From a checkpoint of a small image classifier.
Data: trained on close-ups of made-up surfaces with and without defects, 101725 training examples, 60.8 epochs.
Rows from block 9, named by matrix and row number. Rows with one number belong to one channel. Each number is 128 + 32 x the weight over its row's rms, rounded and kept within 0 to 255. All counts start at 0. Numbers have three digits each. After the name is the row's rms in percent of the matrix's.
# convs0: expand pointwise conv (model.blocks.9.convs.0.weight, 192x64x1x1), inputs 0-63
# convs1: depthwise 5x5 conv (model.blocks.9.convs.1.weight, 192x1x5x5, trained with AdamW), a 5x5 kernel
# convs2: project pointwise conv (model.blocks.9.convs.2.weight, 64x192x1x1, transposed), outputs 0-63
convs0.35 112:124169095109111099111092088202138113122126178154123163109121174190105099083121109141088150139174026128114114138117143164125169129134134113166144139198094136126130131141164089086111088153114070
convs1.35 102:156146105136156144129091122162052101144102127121088146096121065111165137064
convs2.35 098:144140139112141137112135084205071154152112126099174149123095105162068081108135110117109187148175157134194142062139078099141114166083122156133164151076098160081149130121106138122137101093145176
convs0.39 107:055106120097101178147094143081121114149116199190143106080116124158170083100225145101161155152149107093136133136119062130155110110117125101093145138124099142085096151142165085125124092117135130
convs1.39 098:117130148157133116130072128165070175109137100094081161126159159105174164078
convs2.39 105:154136134104152108122153081143101160191134111209123168134189119090073117149196176135156129137149133132046129118063105084118181130097163093115161093121133162118136133110151147089148093115146146
convs0.52 096:173127116180153104136148149120140149117126122139069134134112155115102090084163160137127173118140149120136133140144149153140158118131116050101116175150132127092064193177209159119189051166107137
convs1.52 090:088165135060124132135118153093154084088154128119076164126166157133075111170
convs2.52 105:099161119159214176115194153056135102104124108070124128127121098169085157212137149121108102147109100083088140135138164141150115163184124134132116130151095156108118118086112126064118136091107111
convs0.67 102:148160117126130121099084115149110174105141183103097103111070139146123125132181117121145073115128151106099102131154170152162198106115087035170169178146082139132124101105089068177108154122147126
convs1.67 099:104128123122143167129110101176129161116092065106068115113162201147135083125
convs2.67 100:165154145126182158125123162224103121101209100149150122140120120133139137098121139088134129121142087135150143118192150082136090132095143152099078091081148115152204165098116069107089144124121095
convs0.72 101:114080100159072152170084157185099109092115092153062158123137083132088077117181157105118163153191116149133108085073140135150080121117142136102138167155128089134140077158102161117185150131126108
convs1.72 097:216179134159115103142153083119094087139112145155169103125106129075151126126
convs2.72 109:114111103179134103119134136152094070207145104119152158155165159158118136102125105172141137071089201131199222105087095123100111152139145106154147107145124132128103142124131127101079067136144115
convs0.73 101:083105087143069105060148095041148092131122124131129065153097154187122091146096142097091176140122147110125165115099097133105136172111077131090129143122175087137133112060140150149170141126143105
convs1.73 112:092207149149120121128098068107101141138091097051127135142090143138125126100
convs2.73 100:137126127117143085087095130128130091184129118125094107176124174205127032093121118093121142135114156091139110110127107184115103069111122186158101132081184112152127082161109097124111146145075093
convs0.85 104:075114186141141158174176179119154073115098128124122080166126143108181083147113152124122136053102113110144142056138112122138146104140159143107068171132155109141127133214099137115181157116137099
convs1.85 091:108174115124099156146112129105112120115079136134119074216073130109173130095
convs2.85 119:161117123137113169115107129124090134177135118214131110146126096118099104155129102118146165090102060130144105168043094103208195143180139122101126112171140129110149147164114098144176087153125139
convs0.98 101:141088210119088061136088172095160100144140102101182127103115143115133153123149187102135099133132153163127195124115077091116167100101117184116134150164116080169127147136137182149160188134110141
convs1.98 104:132117074091166168076141123078133098139161095120126109147094123159070082097
convs2.98 099:117115131077164132131093132134114197067147120068114114069112136164122157176130111151182134158170136148123122149206150105185113113118122129147149165119119146127131122152040092092108114161119197
convs0.117 106:122168092100110105121143091080126155177121133152154136083080114165150116169134104174094109169092143109143143133146096128144060166139076090142129176170163171056164103107092096148127173085079142
convs1.117 112:112135102164151112154083074131092123132104091095071153170062126102110146092
convs2.117 099:120100193097128148163151151117088102114077092112123171146118155128094110076084109176124140134191125217160151037115086115115159158165099096174133102121148144133149147092141130158102149121158121
convs0.126 094:146130175051065173112109161119107157125196089101113091135153189081140119179126133159127119138142160124192110111148100162138214158123123118090131140175107119086134149107131098082150122123136090
convs1.126 102:102155087120148161092171111084110135160126080100130083116078140089087177153
convs2.126 097:102102132148152100138185134103140096107093157133059144156184138086142151103106075183157089098128132198120179111098098140175114109167111117116161106150125074126128131147068078170153074118161107
convs0.130 089:174111146119138108108058108171141125169142157068134187143126110052114160120169170138115170173100091154144120179096154124152126128152106129100165144145090102108132090144125081086118150041165113
convs1.130 086:114137123121139116171164130147112152239184128114130162182139126131153113127
convs2.130 084:136123132116042088125131020162092138129121139141144153165121117125109211083113061155160111121140165117145087128081154135100056140149135155138075154157177115136125145135149142143151131135149147
convs0.136 098:156095160158164119137118119132093112189106109114153180097206088156198151113111134178128088133158083119140159138140111191129117091111162143154105178134151155112114119188157114100148083152138200
convs1.136 097:140118126134152072157100042125169116098148080067102150135121149091122143133
convs2.136 064:120208165118132125098108150154128146144187116174083132079112165162116140138175128139117155053173170163108148125127143133084208135126149117180179124144115133189147121126163184167100143147131109
convs0.143 105:127159134131113132180145174105088068191146106125110120149098148094117144147076071162133124116191097109106162041075158137135073132122120166126142214114096125119168125145135135154104109133141173
convs1.143 124:127077118101164147137164098124061132123126081136115104088138187116071129174
convs2.143 118:120100180087095109101123134092056137086145156109086153125098100149168101084169186093141161097138146110083134117127089119088092102085109030088151136144175131119098136154132095120174143107152145
convs0.150 102:146142123120053100137145106091076120158129157145157113098138114155096161185157203100143076112144086160141115084123109179093110102139125167098173132117098193113174064122116100081161155138137101
convs1.150 108:083121105110120124157115152171101108110055110119127075064070114107121123097
convs2.150 102:152130137100074066074144113115078148094105086119149122136089137141118092142077173142126099126196150166143156148081161160126138069180190173100155169115122120105088081126128178091121109146150148
convs0.159 105:139106118186208150142101130143167168095109111066116153153205134101146100147131154062164141145109148196120115116121097084095126177100133120090127132066137153101165125145124181115125123141145184
convs1.159 093:165142197176113108109078067130088104110121111109128121131163164162171131156
convs2.159 091:146176114109189075167151130116123111131123165186198135078128132121134073121099106150052123136139146143123126180146138176128173158143106077157111194141134134134071134116141087121070118110160081
convs0.161 109:103116101157156139156104127076109114080169101143101118144150151159154153117082180089126146161172113071197100134106148089110119122127100097164137143177138181151100114109132129130123146232182083
convs1.161 101:120144078114105166074175075158131135125156086098146111151137081163153074126
convs2.161 099:133176153137145106140108220143145146107138180129143103178104073113062127149107151153082132154147198140154161132124174153119153128075135102106121123126054117122100174169051110139108125148120131
convs0.166 084:152110112122107170129090102157175123112100093126139124163133113110125100130130107083184112161101144109084106123030090077128121121109094156060097103101128104148133060055108159124158170127141071
convs1.166 105:106113109102093103108105104096109179129149076073147148141073135104062091134
convs2.166 097:153125128152089126098166113103084132118130172117133126138190130150063159108131162159134142125127116111105121098095090117158153099155144144047143086154120148124110064238085109098115181151171149